Weights of a small self-supervised audio encoder (BEST-RQ).
Model: 1M parameters, mfcc input, arch quartznet, norm batchnorm, activation relu, depths [4, 9, 4], widths [96, 144, 208].
Training: 15100 steps, batches of 64.
Data: trained on Morse code for random letters and digits, with fading, noise and interfering tones, 26041 training examples, 37.1 epochs.
Rows from block 7, named by matrix and row number. Rows with one number belong to one channel. Each number is 128 + 24 x the weight over its row's rms, rounded and kept within 0 to 255. All counts start at 0. Numbers have three digits each. After the name is the row's rms in percent of the matrix's.
# convs1: first pointwise conv (model.blocks.7.convs.1.weight, 144x144x1), inputs 0-143
# convs3: second pointwise conv (model.blocks.7.convs.3.weight, 144x144x1, transposed), outputs 0-143
convs1.33 100:109170147128148116139128156128128154157128102128128128128128128128149128128084128128128103128128128128183128175128140128128148185143102145128128128093128128128128128105128091128163091128128155128154128128092128128128073116196128128128128096121128128106128076053128082128128090128128157130136165128128095145128111121128170128112073128123157118128168128128128166138158177128106122162052128189127128128128128128128128128143128097076081
convs1.34 098:123141128174128135148128128128152128133128136128071110128128128128128111069128128128128128128145180168127093128128128150128128128128095128178169114084128128128128135143054128128164090128128120128166049099104128128169156128128099145075168186152084163148126128128128062115115128128086128128175128128128128128126128128128171128128128104128136128102092143145050128103128120128155080127128128128128145126145128152131128128120150128128107
convs1.36 104:152128128145128128128115116128128196128128148156128128134100128141145128128161152128128128128151180092128128140128128121141163119128113151098128073105128128128168128128128144128128128151176089126128133128037128146128128112143128141128128168166042166128128161128128168128149128174128163128128157183146128067128091128093128160170128128114128120176110128128164128172128165126128120107128152114115128094135115128128152128128112166156156
convs1.37 102:128155128164126071185083096128128128128114145118112128121128100088160067128079128113065128128113128165126140128151169108156128140145151128089163128128176128104128099128154128126128128128128100147128167139114128101128181128139128148108128129128165112128128170129090052128138128160128100128094143096082140097128122093128150128128128155128112099111142099176128128132128128128128098128128116065128119081109128117152142128128128128091098
convs1.39 099:147128087115118128113128128100097128159128115156097128132115128128146128080128117128128128126128157200167128128091128108128128128141142085099128127101166128128168128128128128128175128108062128128089128128128128128100128128174128128130097159128128092134114071128154181144085128138128201092115128128128128128188151128128128128112156156150102131204128128103167101128128128121128128128156128128172111099128082095128128128113158128128083
convs1.40 080:160061178128133066138147154119128039128128101128128128128120148128128128128128141140137128128128128189126128128006128128128128128128128151104128132128128151128121128128193116128128128128128128110138128092131128128128129128150099137128128128128128128128128128149128128097128128149128128143128128128128099128128128128128128063176128167075166128072128163090128128082128128116128128128128128128075128128186128132128110128128176128111143
convs1.41 103:129139131128112128190128128122128096128159128128113128160128128091084102128117129128128089128150104128128100090140153128183152158111128114157164128086128128128128127145128084139128077128178172109128128128084117155104103095109138095156166128128120128128128128133072128128174128128128128128125090128128086157128097128128146079128128119092128156128128128128128128199128148117117128128069160168081128128098128055117128128128176128128143
convs1.42 110:128108152128128128084128143151128128151061130160102128116128139105153147128128128128159128108124189145128128156103128128128128142128113139117101095161128128092115128076128096063156128128142156128128128128128128132049128140128128128135128128128131128142102119117128114128128117128128128148128138132128104128148128128088128128101092128128167128086111128085091161171128128128125116093049128255097128128128128128132092144128128128121128
convs1.43 058:089128128128103115128128166082103172105128148128186128139049128128142128150128143101128128128128106146128153121128128145128128128128103128128093072106089135144149120106141128128166098114088106153106116096128136098089128151098079163083128116100080161077137128128144128128113106141128101128152098140140141153153117104128100095102101110128172102128141128128128100108110152159148097156063128145128161128103128076091128128157128128128128
convs1.45 093:106128128128125182169128128118128152128128081128138128130107156128128112128128128128145128128158082128150123092152122128128128128091102124100128128128128238129089049097128128128077128128128144128128128128125153134128128128128128128139128128090059173128093128128159155101128128128128111100128129102128092155128148154128157128165128145128128149128169128128138115085141128166128089128085128111130128128128177128128181122128178128142189
convs3.33 122:189128186082128173128105128143128128128128140128068128110154121120128139077164155179120128128128181179128128128145119183128108101128157128128128107151128170128128128128151128147128112128122084128128128128128128096195128128165097128150118128146102160128178130099128208107165112063128148128150128114129107168129106128128128116128107128119128128166128128184154146145128128128128147128128146128128092128143128101128168113128128156128128
convs3.34 100:128079128128128128128081129128143128095128108128128128128150123147190142128103128128128128177128116107157123128128102128106098168128109128128128128133092128128128128128128128128128099128154128128128143128096128128083128128128111119139076183134128128128128119093128108183119128086149128128156096084070130077128128128128038108117065134155132128098089170128128143162095128168144089128105128128128128128143128128092128166047135097128128
convs3.36 086:164128130128097092079184128128128128106128144128128128128128196153128128128128128128128128128128116128168110180128128158128100096128100128151082128128154104128135185128136128066128128128128128133142128167128128128128128128128106093079128161138175128128108128188128150106128128128128128128128128128147163174091173094128128081121087128182123128128168166110158128128128128168128128128142144103128128128128128115085128128105223114111128
convs3.37 093:173047128084147106128154128128135128126108128128094128175128104128128102112128128126077107113128128153119167142055096128128128128153128128128120091144163128128128062128128152128128128093128165060128088128128131141117146128149128151128089128128128128128128137180128061126149114141144162138128128128096066128153128128079160128120099150128131128128128128146125128128113128128164128116128121172128128128128107128150145128147128085093196
convs3.39 097:152078128129128128137128126120128154096075075122150128093128128151128172128128160128128118128128155095142131175087068171128128114128128128127085100128090117099171177120127128128128128128128152128076128128116190128128128159128077093151051138128088104162128111128128128128128128129128128107128184128096128112159128083170128128132139128128168116128128128128128128128116128145147170128079128152128128146128170184116128128128128090109128
convs3.40 099:173141128114128128128168154128121128104128170128128118096128078128128127109128128128089162110128164083124128134121097140128128128137134115128142134072108128108157208084161128113105082187119128138128128130155136128128128128128093148128116144128147128150128128128128128128128091128100124145135175119122128107114128128132149210136201128128128128197128148128128117097069128144166128128099158156158131187105095128128162128110128128128128
convs3.41 116:128128128099178128128128128128128114128128104128100127220128128128128082108092128111128128128128083128104128109167128128081125109110128076089128134087127128128121128051104128171133097128100128069089078128089128091128128090100113128106128119092097112128150116128128128128092088128110128128128094128128158128128128128089128089153117128097128128112128133097167114067128085164128111150104128111116128128139102128128159156128126103104128
convs3.42 096:128128163130120128169128126128128128162128128128128128151128164128128128084128128203128128143139171149128128128142126165128108128104128128109106080168128128128128099142148076153128128128152099128128128128128128066182128138166128128145128083128128128128128167128128128128128128094147179128168128128128097128128128161128128108128117128101128128128128130128128128189169128144106128128128128019128173128173147068174128128128173173128128
convs3.43 037:128128152148112128156146128059100128077156128128128128128128128128128152128113181128175128128150128101102156128128128128128066128128128128128102148163128128128157128083095128128128078171150088102104128174128150071128111128160128128073128128128128128128128102128163128128128128081093128158176128128128142128128128128101128128128128145098128088111128167128147153157128159128103180162128128128128169128109128106177128164102067090128083
convs3.45 090:128152128170128128159140142121039145128128128128128128128121128045128128189128128091154063128128128128128128128128157128125128128138128128092128128128128128109166142137128169122100097128128105128128128128085119105124128106128128095128148088133128173104096128128128128086175143128097128107128168118117128099066128162128139128128168089128154128128142128157128168194128170061128158128122128150093121145128128128144128128128128142174128